python train.py --arch="vit" --model="multi-label image tagger" --dataset="cartoon faces" --train_examples=101725 --image_size=64 --crop_scale_min=1 --horizontal_flip=false --color_jitter=0.2 --norm="layernorm_no_bias" --norm_position="pre" --hidden_act="relu" --mlp_ratio=2 --head_dim=16 --fused_qkv=false --bias="none" --qk_norm=false --parallel_block=false --inner_norm=false --patch_size=[8, 8] --conv_stem=false --layers=12 --width=160 --positions="learned" --pooling="class_token" --num_labels=47 --mixing="mixup" --init="xavier_uniform" --residual_init="scaled_by_depth" --optimizer="normuon" --muon_scale="match_rms_adamw" --learning_rate=0.006 --momentum=0.9 --nesterov=true --orthogonalizer="newton_schulz_5" --adamw_lr_other_params=0.00087 --max_steps=12000 --batch_size=128 --epochs=15.1 --lr_schedule="step" --warmup_steps=360 --weight_decay=0.07 --adamw_weight_decay_other_params=0.01
Rows from block 7 of a small multi-label image tagger, named by matrix and row number. Rows with one number belong to one neuron. Each number is 500 + 25 x the weight over its row's rms, rounded and kept within 0 to 999. All counts start at 0. Numbers have three digits each.
Before each neuron's rows are labels from the 100 images, of 14976, where the neuron reaches its highest value: "strongest on" is what is common among them. Only what is clearly more common there than usual is listed. The data: cartoon faces.
# fc1: MLP up (model.blocks.7.mlp.fc1.weight, 320x160), inputs 0-79
# fc2: MLP down (model.blocks.7.mlp.fc2.weight, 160x320, transposed), outputs 0-79

strongest on: top hat
fc1.50:493464516456510522517488469495512477457473542503466506509523515515526513496513516482503520474446490500508535535493532498511531511499462515510533518514564522493450533519518488527527520516484474454499515467486502503488478491516528483482513471
fc2.50:510468517443489542527530467497506472469477472484493508529515502522518505521517506518453508467448490561509531555497485541491505497514512513482505537432479507462500505485516467525537496512520511465485550486517505477542481539494522506497474491

strongest on: pointed ears; a mohawk; hat: crown; purple hair
fc1.58:503441513482519465529543487523479522491563464480511493497504497542539516492514517456489517485513551503513500512476506462498482494478449514494481481517514511468477520471490557471545504515489515450455524470501520487481475495496529541507503478
fc2.58:538490513504507472509497508467486505522521508503461553412502504502502452538484550512515504505496522520512485496480501485486459492513534503546482469487487501522517497512516510468552492535499509472496486516457470477531471514485518483480514575

strongest on: laughing; top hat; cap
fc1.263:471470504485505491503548519501473463502510536513494541511441547504475532519491553519487537505493524501501520504493472468502517516503459470485462485520443487473503486536521493430527475479483507497532519493469515497488471480484487511497505513
fc2.263:507513531507529560492488494512526505499497486479537460477497500493502493528518479525526474484518539509481465499499537485504502517511508497512474524490543556518502527529477463555556537505485493499466471481497485533515492549516480472519519514

strongest on: laughing
fc1.120:493491549500484542484511516485457487519493509472535489512515484538481502508533517518486514510454475558473499522517533483519483473502515487508487512483446514511504473502486466508505492515463490486493528481490501533460479500528521430456510517
fc2.120:468495525473528514482482501537486497477505516541446542499521489498495484533515504476503539495441514460504491504513491518477488533520481488503465489505482498501508503498547503470490501521525522497496488508469556455535542514475491492519547469

strongest on: a bun
fc1.288:497504508475462524501477524494453480525496451527495549514486484512482501522506504484481485502474492523497511495512509475524533459501472507529484568563485457486517475495524500494541522490503474505477477478517541504459488492547518566533515482
fc2.288:507432463499498528514534469475532511434506527497487508542493497564459517473500478531454457502475493514499490464500524524522501481482506526512530434548499467473483487512480458453526510494484516501509504507514491495523492497518505481507509464

strongest on: beard; red hair
fc1.216:496518466489526518511490501467518548514482499467485466513494519490497491470508453475581527501523479515502542532472502469518520459463499525523500492487534493495507517504524522568509574459535499484490510529487498490530503532487508497449500479
fc2.216:508501471505500511464558544476494460485488478492509503547486462508510516523503481532515509498497531493513508524503532524471488520540478491505513468482470567498490476472510494527493491501515504496489450463474525480502478473536528486475506512

strongest on: moustache; surprised; top hat
fc1.173:487524456465458544450482498505513524467465490501484500493514552458436545505509503527514528462492481491503456477529513506523519500490518502516507474542505467527477496548505507497514480526567509489486504460480521498481456481543485507462503485
fc2.173:463536514477513539501471493516486491467535475496503532529499508484463509525454524505557518499499519500493548498469484489528503447504510474482527521450516523482518513511456491501504518448505508476460485461497529536472476442494526498475451495

strongest on: a bun; red hair; black hair
fc1.183:460504461535463520472491518525543543475480512475504492485475562555514527491502540493499505494531507467556485467483480472511479518495465494521507481513482468509499518505478508464465502527474471508537501540500480484464504558502550515511472506
fc2.183:514511514464538489555497419519506479469534458525533495482474481481490518525501484509533481500523513533477544515519543507475442473508485524455507499494543482495496472518516499486508506543497525501460549472481526494534495490523487474525551484

strongest on: crown
fc1.128:518537480530464476497533504511519490528518507493529471474462523538481501505504484501478500478493468515472499524459474469498516494508466542542500526491452537460468492453489486566529479506508467485510551483479540507518493500515509466513526455
fc2.128:481533525529487480508542494455520473490515516491526504487514520488490527468523521492512560534491480479503496532493504508560478483460483461498505536517507506490508500513482495520528487517462483515566488488453497491479564540492515479491485480

strongest on: pointed ears
fc1.160:509476447534493477501507496482486528504513506497502513478519534471484496537486562526533499470477529456497498559528510451520511509533483466533512509493514478538501497452512531485487534531511481488526497503452504458536489556494548502524528475
fc2.160:478506517465466476515478499511500487530500489461491445526515520517506497490529509485504523528461520547548523443493499533472490486455523520488467543478490540446509521523470526498495476433469490504492521472547558524525519477470489476503508512

strongest on: green hair; long hair
fc1.310:523499561507527489500497521535486486477488485438553506494515465532510488488449511524438468481514489493461447491489545519519529501507494516505524498557473485481467475507508496490517551525513522491493517520507499482509490551498498526509511503
fc2.310:521489471489478480533478557488527498524499542513504518494481522527516514489503491509519506526548544499517500554501494466500505500457504498507488532487520475483485514448466491491511448480529493424505502497486519499501467531519506514464548478

strongest on: sad; beard
fc1.2:532484507499456487491535503492517486466490459499507483469481485432497532493481538518492452492480485482481471523494508520486499496464490505511546511537496496464469490487519517514507469474496514470515466477541497517473503514539453515505508445
fc2.2:514500525519493496477441504477498506501488482518457473512440513509522527534499492487517504425478512526470475514505536477515512540525485543483469554504486484514500500526468514506519439524490485504489502515538487480531501517519501503496498494

strongest on: beard; long hair; pointed hat; hat: top hat
fc1.228:474514494455537518506480537509481507526468520488505517488468513493506505494500493522495514470529493506474522516516514441521504479469448491473477473555482501488503462496557514492544460491465527500491535510505486554505498491500494462472506534
fc2.228:474518507531471483474511463499474502515523498521521529493500509499515472505517502489505478518508504521516500495490498528523479487522517470548517509488535519536493497516479497499479522506528466469521471507447461458513493506457493565517518454

strongest on: laughing; neutral
fc1.282:456471523505549463492507507495489500428493503493510532590460455518463486528515481504510490506481508489553508477477467489536521489480502478492463536529494482461511516495500499469496485488492490513527453492516553521515471496508516519492499501
fc2.282:538538508503496518476457508496499493528493522525558494434528510513486475473452548485473489500509480530497472537483524496494455481488486498498523498515444496502496496523488468574501547515474495506510507519505468532522497492492495501503520539

strongest on: top hat
fc1.11:451431526465520487515536477516511507484549522475482511561478498466445472499544532398477478494495541479501500497492491507526462484465499508480549498496470466444504529516495550506508481485540500500489479497487545523493546526503513535481497483
fc2.11:528525499521475488480486500544537503458461504504517528490551486531545486519468500517511530505506512511487495504513491498491488498531479515492512486538550516508478461539510488484481499489492487536464512524497465491498474490494499476485461509

strongest on: a bun
fc1.253:490485452514507490509502466522504502461519480482483530503484527493521490494541525497499480536510457493537460517559479516484543489468503500555505478502488494473508511534524521535519512517492528495505540483468512529488494493516475517472530477
fc2.253:482478480485531572510467514499501501461493494474512540485481523538471527502449544459524520518469520558516521471506524472462495479490527525521501509484498508538488441469497526479490507481497473534487508482524500497522462501475491506538493532

strongest on: moustache; angry
fc1.271:484525549528458532488495506465448487477471506496542526518461528548498524529511503497482520502507547488507495457468527482506502496485551516513491484476466498471505454480495495515518492475551503479523501516520500499468470498469528511512516485
fc2.271:514464505499532544533531531498491537509523434465481489497479497506498549484522498503505498515459515445524500458515512548456481466519448485498494522555516525511501527504481505489479522502495502500501481516485475470472468532484446500490482495

strongest on: top hat
fc1.33:481495501479497479499519473516524483508525548549474501535526472473436482480478556490467530506500514511508502481505540532494493497495509456509491471505520488484487489499564489490536522511474467510504478532517489466544517474468508427533490501
fc2.33:498466452522514531468465498494515534507473525513505516507531527535479497494526500510489530456530539488479472496486515532490491495483469484499534545488518522496487519531544480490477453504490483501455506488508506492509487499509488481469471463

strongest on: earrings; black hair
fc1.291:503467462494516506504511519487516503513500534502515471491485499488500502498481513503548517494524538460489487483538506492543487472474474529469511483490489534533467471535501515521494450504489519564554516470474524502479489467522489478514525488
fc2.291:489482482496497529478504486460522475501503500476490489507504528471519473508449493482472502540501511490491504477498459483486534477495457513472503507491470475444516487518523473479527481495453538495459505482544556518519514528559491486529483532

strongest on: beard
fc1.78:477515465524477486482515520533495514515507531562460438479479514486480517520476487500526443488498450457517515501496487482523502525469516495527496483537489502546491501501555459493498492498491480488517487512471497473512467495479482520518484465
fc2.78:456495491511528503490540545500507505488491518485454455501515459491506490477491529503527536546544507581496505511542488494479489534458505480518512494485525508492482494519508522496537482507508496493490484525526500469470495505539516501495508506

strongest on: smiling; cap
fc1.147:506514499508529555501580491478507454486500497478488465514486512499512498473527475487489495457538467484446533529497484501553493504485495506491506465495485476494514499506531464491508424498493452524500509524482457524516514442487520508497485523
fc2.147:511477485479502485490534513558495526511536516506509487505511467552508509461490482501472512469479518515511483488500471489466539511487535512510471505482481519419483452513471445479538527508536498484523517509486489454534484522516487488512505520

strongest on: top hat
fc1.153:524447486496486510508505479511522474530496481485495506512512518517495478498499493500493494498445483518473465522495537488518471518479509475511528512503520523464489469545527450495488517505483513527510527458480481496516476487500495491511481471
fc2.153:492508442499492519490485497461473509484475510520490524512504462497529502487547516464506498480458498478499468524472548500480522458507515533504516538513443504527520519474489525496509519460510468500483541510517518474468490519519561506489482483

strongest on: laughing; grey face
fc1.155:532487501485515530510500476487532515457481520508500466526523520480476487485465489503528476525538538458516516551508486485529525514499537415511507480535486508487502459457521482491499505490512470493500514447533531521524491509501497532505526451
fc2.155:507469493472493490502496520515536493558479481578507512458490489528522521489460519540458505487463505502528488462501487483464511529491529468497523526519475498470491493535483549492476461506498540512512496519501499494483477486487498509552500504

strongest on: pink face
fc1.174:483499506513515542475481521529486503521508510538549510508467539500494511491480476493469512494501487472469530494527455521518511516470512510488545549478466501498468488512482493506489499430503467502523484531550500544526552521517442480517499463
fc2.174:497499508484503474516509503468525493508528472505452501510545472522492501519523537500514472520499494504507482495498539487495475504534503530507449458515502494520522531492507463514495514557467508479477509464456494486492467478464542516478488539

strongest on: brown hair; spiky hair; grey hair
fc1.195:550538539512534503489510447478492515488474466472515511567506504489456531547501470471526533509464476471527473496512518482508446498489500515521484518484468479538476526530520544520542522514500496467519489565509451504506485506496511483502468566
fc2.195:492484519493525523531513497515483519506479493506506482536509530457523502548479472439513523542480481493500514485526465510508464456525499496523526521479519471490520509542512468525492461468504500498516521461483513479513512474537555528525501522

strongest on: green hair; a mohawk
fc1.177:536447517470508472481462516536475504484472436447562494487501494494524535535517497521470508538490512511506456520460510505501480484448519512539481492535507489504507500501526509487510537495487471480516514490512515513481468514482494508499514498
fc2.177:506533540482511503510458487526518509497483475444523521511505515452494470507504466518467492494500541506517503523530465519489488526466504482497470509543506480505506470490488497526521479502511513462524558510495462490552471488494463517530550449

strongest on: pointed hat
fc1.194:480485529481485509472529512517477513478512499527501476468499520523493519516511551520482522490495498566514526501490501503534493487514540489521496539492517497504487476518501519486514470486500428516530532494496525492525479488507471514527506521
fc2.194:504539505523498448531511481472508504534474505524486485491522491514518484497487494474543506538489503518498493489482499499522523483469500450524503492497499533497486526535535484494542461513473502492488535510485468502505502485480438539513496460

strongest on: moustache
fc1.34:489501526489515481493518498525536475524493506502478477522463521516516482506484486496538501493509521460490518524506528470488512474491525489514509494517441443496509473519548459479486523487491490488516485469501475525496527524468489487464543448
fc2.34:513496505488498484522514559471496504485539500508532516467524508506491517498490532483488478506534438515464487475445506480551494486440522508526495510480564501516501506491529565512481525510527528495471521482515513467522464478446502514472472502

strongest on: cap
fc1.230:490508522525531463545509493478509426570496514495550487505490481524515489542515527485510474477487540485439487513489479513559492482478493508501523498541509469504540520488486464512504511485495495488485522503532502460486499494506504488515498471
fc2.230:510518472518454527496534455518482503509473507510525496485446504543461446494440471479475492482505484552490509531504538492515481522512524559522449472478507498509461477484481511497509457556524529469484554508520507538518483486482538524507512479

strongest on: pink face; white hair
fc1.249:456531480477520512520455534492538497539506487518501490519527529426501526516508489539553498502504520487509495549463521536522491498443499486515521509512524479501503495487515490542494506485461505474533511481499511499523497465501484460503481525
fc2.249:562468488478474509527476498488472463475527486539484465490509495507466517487505490499520545525485459501501492545530536500499505460484489480518499500468519529531493482510514508511515482508545480473474531539509526488464510501481492534485480505

strongest on: earrings
fc1.62:486531501511489496528501512514460495514482520511509479481531491483501522486514515512523480455534495510504521495470513519505519509531475460525469540543495455517522450480538438493536516512490576433503471488501446494498457521492522464490484512
fc2.62:471495463533493485523528491508468529472484486510516488524507498543502501493549484469537511469493507472495489527517523551493486521527529513506438516543486490507474487531545510500474476499486497507459509527500440498413482491486510505502530542

strongest on: smiling
fc1.93:528499498482501473514528521569526509525516496504519508510520485534468514509471488456518458450508492509512506512540450481521496477532497504558487476508498493474507438483510475495501481493529493467539488501492522493498527483484497492511516468
fc2.93:486520496515513529484501523471494494524501505479494503487487520471522499448527462485503507477461513479494477501466521487504505527480497549464508460481515510588494499480462474503520544491454507508503519498495505510467506512512467499521498501

strongest on: top hat
fc1.204:504494456467494541462526524489502487482539503536511516499465489512453518508500513511494514487480537476489487508511496560511463510512514462504481471491531460470545463465506497484502487456497420480451503480505530507517497439563512498540481454
fc2.204:500504495476485507503503499459509489539593546528493564471521516487543483509460457490493519485499486544487501489506511542498496471504461456494540511546524469475476529534498528478492495537507480502509467497489528506480478471513492531456500448

strongest on: angry
fc1.134:545488533565500494529507517506505470516534460539489510504493506527501488526497524466512463499500526500533460491490508499478506469488485444526513478474512477479458530461495482511506512483485522518495517526488462549511479476522494481523540474
fc2.134:487526481457510497507526510453511502483510521483521456475524514483478464473491543515507530521493465512423510480520487486494492526497512501465468491520479528508457545523546519532485485497524469525539547484497524520521480541526484557514528503

strongest on: beard; grey hair
fc1.208:573462501474516504473479470514505507472497509507492496483481510491488508488482495481482483524461511446507556474519480496522472499519511540498563504466500460542493515499493471511602513514459520498490474489513504502535520499518499551465517502
fc2.208:448530495492496524503529497509462490523485497497488496526518499559480505515489543482552528490500478507508537468473505503510495495511497496531507491511502478446509491497479509487447519488487500545528503511482510483516505498484462519532480532

strongest on: cap; crown
fc1.164:482508528499480499536495473475489512481502449485497509474519551546495517485546501414494500514522488478483495504494499464476508531506540510541547487533482473505476466484544504506480533532459475497518502521521503517480514491483551506453485524
fc2.164:504516481503522488463486557473475453489468510512487500507494486448461529481469509510508521518495482488506520443445443500541519490506455521512470505466518474524527493498530536553484508453495505456480498490502527511501445553549488505524500497

strongest on: beard; glasses
fc1.56:488502514509501512468517511515534516477496463539488501483544493501469503502519501452488546503523533479530517554456533493511518519512502502506492496482477511441516509487485499509507510482454477445502506545487487486471515502453491489503522433
fc2.56:491486515487482536505502490568483497533487483503488470473488496447492497534486467516503507531507472509497491479531491489481542528518500528547469494486484527500519505492495463547519496464542537498488506490502469531519480487497517478492482494

strongest on: brown hair
fc1.116:503501514461510482521520479495483452561496456502525515529479484514509500541496507472526504504494482517521496495523482471466513497478468515532539539464468491450496485468511473482517467444510528481535466508514540466521482528521519497515530514
fc2.116:536477486517530507500493480492488504513486543473496532505510505470464530489474519536480536499545533504492530514497490475498496515493479468481533502538516487488499495466460478527413472509480408506491524489507499529484535500528498517519522474

strongest on: top hat
fc1.85:571459474520493525470537500476546438494487569515497509507481454477490508529486514494487479497451489523490486487501497468495505508481474501529516535511494547493500525504527462529533482502498499532518526478477486516506515464477514473500481508
fc2.85:499455515510475493490504473474501511505502471498507495520505492504527505494536505523492545493494510491520483514476506506532498489473504496487497518491517524515501493557495480476514487518507517475535517488492471489531539568516494514446506519

strongest on: green hair; long hair
fc1.190:523497535503498495522484542531477489504504497456550498502519481508509472458466479491457463491519499519462480508530538529496481494446499523494500512543492521488447488544510527473527533523478521485505522551507485471485510559490499519486503526
fc2.190:491484474503494456519475564493521491529484547491519524523471511529533527507504521458512505556523528482553505525481464471513483491476468502488518540493510472504472478481479473511482472461526502436476521480479513485500456528514507488505543475

strongest on: a bun; orange face
fc1.149:501482509475488533496464474489531526480534481491467528526505496524519579478496494498480522468501526493539432463521512443522486508497504516491527466469489494472508474490515513506562500542529480484468496493516531510492475531464515497487512502
fc2.149:525485517494489501513451506489509500513464442491556525489467517544470444492500560489499510488507549455489498466507510488515493497490500458504491508504520515537516482504459523477489520487496496482504486532490537576529470520524486509475497473

strongest on: sad
fc1.71:555570508538569503493470501474484463504500490529502530487485499505505478494465476559506477487501479485503489434460518515543505460510497501501522508481495470512453515519477487530535498500507510501549479492486503510496507494500554477504533494
fc2.71:461506487479492496506496496527482460528536514512553488488494497507469506493491506479466506519493529469499506473479520498492488503542490511482510465532542545513478490459504477486495505481477441480460507474508499499577474455526481521482481501

strongest on: pointed hat; cap
fc1.114:506482515513442488511515502535520520469481490490547525499442480543496573514486500467475519508498498515503510503557537488535564492504491502496493501523525487497495481469508519436494512508485465464462484513471548519519478521461462501489524530
fc2.114:503516544493536497520490500514537462543560505507520530481484520495503498496507491479488493520530550514442526509500472468512497495514452488545487506508509493463488476471496513479486488475505472502519447520482492526463501532475504510459481427

strongest on: laughing
fc1.287:503483475481473494526523533521448528510529488502475493443510480503482489450466471504504494489489499519483506481553541523520449530519473499567526529473541476530518556544490496534518474497521478520537512527551500494542450473471492551489475462
fc2.287:481501476495553502461468523510471476505493532545534520492474478513490515502484544481471521479483534541464486552552484521506522495514487449503508521502493499500496485521515488538533535490491554513487518496506470489534481556488474507481509470

strongest on: top hat
fc1.247:474508466516471543487497515517514513468486462481480464504510542472492479500508510498473469476528475484450488499522507479481528540451545468501564539512485464507502519523516471474516488510482465501522492495487513535499491501543557511485497465
fc2.247:514534540455515516497498488505493497509535525513485509526560533523510502530458519493519545473465516505481549485485485482557536485481481496522507491501481487474522469528500434513484511475501514505476474485515534489502490500514511502478471499

strongest on: pink hair; beard
fc1.52:482479510475540488484502533490532488501532530561518506528526482504496516533512512501501506503460447483462485465522524480502465507489524508488495463503543478491502472506514524485535499533494507495489535480498511470505499513455484507453520475
fc2.52:465490465485475477498511509510556448498473483529530505504459529491512529494568491480501566507489509478515485472493491484503478469531510502504494479527518493511452524475494507480485457511512508500498518470523493525446503516503484521492512513

strongest on: bald; hat: no hat; grey face
fc1.252:508482536499510484510483526504467550494542522497571496468515487513515538492495487500449522489499485506546511518499492503518486537530510501517504531457513489516523504462490520528492458515475568447525484484521465510476485483507542471491497501
fc2.252:529470509532508526460479489491470482465545473482523498464476462485529442511508512512456490491523505523525501527465429503551514441521522505523491556525482485501497503522497479476430512489454527538486519476501526487491485518491513481521476516

strongest on: pointed ears
fc1.294:478521492516527444522515460520542446529511481475492537535515446483491488532498495495493518515481483471529517475481501480508484494466512540525492490485530532500497505481499495543507492476443505523519482527468506508518439443529503477466515493
fc2.294:529495501466476493546499543528529533475517491501521469468528551512499513496471533497488520494533530505527503531534527443491506506526505445512472475517529514495486476439509508516498475488526442534453524507536537462456478503468504498462485497

strongest on: bald; short hair
fc1.99:494472513538508518496512506512478491510517490505543465490538505475497482502498473470529511457498499471511485538475490511513510482502486477483521461544486512498494526467547463503494544540534501534512474512515522491524499496475496495527510501
fc2.99:480502440479494492514513488509483472506473536521438452498489542533506481507458539510497502506537524524541485492499535504451488481507492541496512552512482503528515495526459517449481492424495459497513509490483505507523506480493496520532485509

strongest on: bald; blue face
fc1.180:483462502512504491462523516496489495469533481475476476479502513537482519463509458540483501482516543510501534472485493482525463471528483537504542462546483501566493511455504493463486540509494498478518539532528460531542500503505518464520482466
fc2.180:478487446500518492501470556497553530531515514561508504490423511516532480473470483494477495500523478541468509488517495513535515508523493505527482486461514464482491483505505557504509495472496489510494528454489522470521498513477491486509498476

strongest on: crown; cap
fc1.306:510511558510513474535508520512511520461508496550512486501503456483468518466442492474485505491536477474486458492509540550510540508466510513479481524519489517534492505520499459473486510448500562473491512512497474543491516496481522452514519491
fc2.306:491526495493504487508533479559536516489466535513495482485489467513509500485456515520524503537511472493534546506491505464508527551479482474535518502471535488550468514508490467509482538490490500493492532481496517555536522493515517429481524465

strongest on: cap; crown
fc1.7:553498506493473495531504522503484481470524508485496512476487479452485477541489545491474493500488444505508516526507528476481518550480536477515500506528468495473503449498532522483481520510496485496529496515502473526498536506506469494490528521
fc2.7:531492511511518488496508486558444465500471493533472507512478480493445492514466550509529511510492463466502527494530511521523540494492489448522534539483528476518473512515492510510529505491511507510491554508502529524455478495516519515497523478

strongest on: earrings
fc1.12:517448476508467500477475474532475496503487506481533481530481510526522447506504493518500457457525540491480499484521535492451524527489521507495495505509478493463495494527490510475537513551454539486524479521487529487473482565476487500491490479
fc2.12:521530527466510463522513489462524467527504526498492530520507546497488493519481551473461511549521528462532532449464473478487537504541487478516475475472469461482496503478530524501477513468530523506537503490491531505509481466495484505491457508

strongest on: a bun; black hair
fc1.277:505486526483525510509519495447506496484471516466520447508499467493471486493455522502523526504539516457462526475495495489526508501487495504493539529486512514515498451540479493464483515464520493485520520483535476475531490496531518472468512514
fc2.277:510502480460536539498458504491525502485529475495554469491489501451546508506452463458496534505526521494523493491532493506501546511532489485511476497462488470457485453484591555505472536494480504465495500496496491477498510520490531511499512501

strongest on: sad
fc1.210:511496526497498459502475522470446523467490484515490471484466491481514487457520465511517491491470489503493496493516514489485540489498520502513440541498474521507487494492479537475454470516493510483496491528504515472459481540537497488534500507
fc2.210:490482469512549531490529511477514506522512494476459513497517495495504512488524498496480528479502506551508503450544468517482541514459471504547500514462518485509496497500473478540493485511486530469498461478502466503493523469480472511511484466

strongest on: laughing
fc1.280:515553512509494520452495524548551502510520493517506474543445481489496480506516488474484467512517552472510482515520481461550507511493517503489459503517472496507468499454542532485550492474504511528476487471482487506463480468495490475487490517
fc2.280:500497500501514534446522468475479486510550520492488518481541470526492490545483529487485486490457509559523501482484518453458472495503484500526496505513480485483515489557436504559470529509498481488517535524482497499493478533500490532505505453

strongest on: pointed ears; spiky hair
fc1.284:517470540526494479493519503469478469529492507468505489544503474516509544536485504491509551473503499468511502500475437491453528524482505510510530483469461461535495506439496480496496494535462502485499506477494474511543505520498518563466505472
fc2.284:492512517484503482501551503512473534517473480535524488478522453461472462469511486484481487512510492484490500478504552471527465497522534474504519546529497489485497538510530490504478510502482516501499550489493474493530507513492470552563504476

strongest on: laughing
fc1.156:495478490506513518509478485494503484536506522486525550493511430470458478497512524523495542501469500510537500492524493477472468495523507500516507462484466543537538503562493485531519531527479499495493505492464495518502440511542463491492512481
fc2.156:513484522514512470504526515523513496524462504490483511506525492507491492537503484463518541509448489565491470523515463524504469506511522450480473469487489469493486526489480496514509570488459510450451508501524509503511515529521494510519498539

strongest on: moustache; white hair
fc1.131:497484510507474482495474478499479511510508475538514531543490535490506491542486515497575505518440505455490536451471470509513500471511466501487523505527512490523492503504478486501534499484471518471467470525470499489474522516487496526492537456
fc2.131:480521464490487498512493518491506488492517470514549491497569461504482473490506534505498536450529433499479485503431492491475520531488498534515547543513541503482499469524525561490475464498539518509481497478485518490490493477471505520517501529

strongest on: crown
fc1.77:476558525529457529508496491545517496538498481493487494490483541509509510486460493518485572495539500497489465477472465472499497492473508506542449477468510524506459481480473501532507489521522483496478511491461517495487529505475461492476533527
fc2.77:482543479462485467488512482440508512520489519509499505460502514511505498496465454503489511524501475495474523527513501492476481512508519489509497498505516485514520517495457483524497504510499471502548499531486524523483517525506464461510510475

strongest on: crown; cap
fc1.8:504518498482497505516495508476519472488499449504510513519487501507534494461501456485503467473475507485496509564547516466552492521495492479517488495496498471477519508506468525553522493501509442501488481510470512514497473484551507456523518530
fc2.8:474515477486487525518508461488509533527513563483478515484466496544467525507490532500460483503514493495491511455492559485487492515494457533503513498503512497516506495532501442478492494472531455512517503508503541515476501469535509483464517438

strongest on: angry
fc1.312:491497544509487461497496467472450507473482507537546497507490476533514502517528516513461481489482518477501538507486497489491556487492511476499481512516509503474457529490472489466439491502426513479499528529535494512480516517542530476514484485
fc2.312:495454489562507509514520501510473499535508513529470465469528474464492500515533514507525505513523501465534472472457446510463512460513496502518507530516444547541496499492495501522472566518512496488492490510468520500487537522517448482548484476

strongest on: pointed ears; pink face
fc1.92:528508506501507482465539567528524502469542526488469454488508487523491487493549549510544539464461493538496486492516527487528477545504523472496472484510488524499467536472475519500505510492453440515533523550515527478493491509479493525543516488
fc2.92:467489506464547498527509493504514504533480497534530516491500464509505520472472492519439510489539518456547505523502515485504470492488489514493519539465510510493505514495556461538497466530522532484500487464461499495524467470489473580475515503

strongest on: crown
fc1.79:471477535532467504555516450498536479468501460486549525486500469500470494536494525502486487527542514491490456528473497488493490477476468472500522526472512520473478560519497517560514495507495537500495500527469512548479504518506464493477457472
fc2.79:483516492507489492498513517514508532484510500502437492517500500514515445455481493492500513508506481502466573527512494493475476439493515532506505483498514510530496507470472518500490502487515444494496502502499539513512500500506501453487499450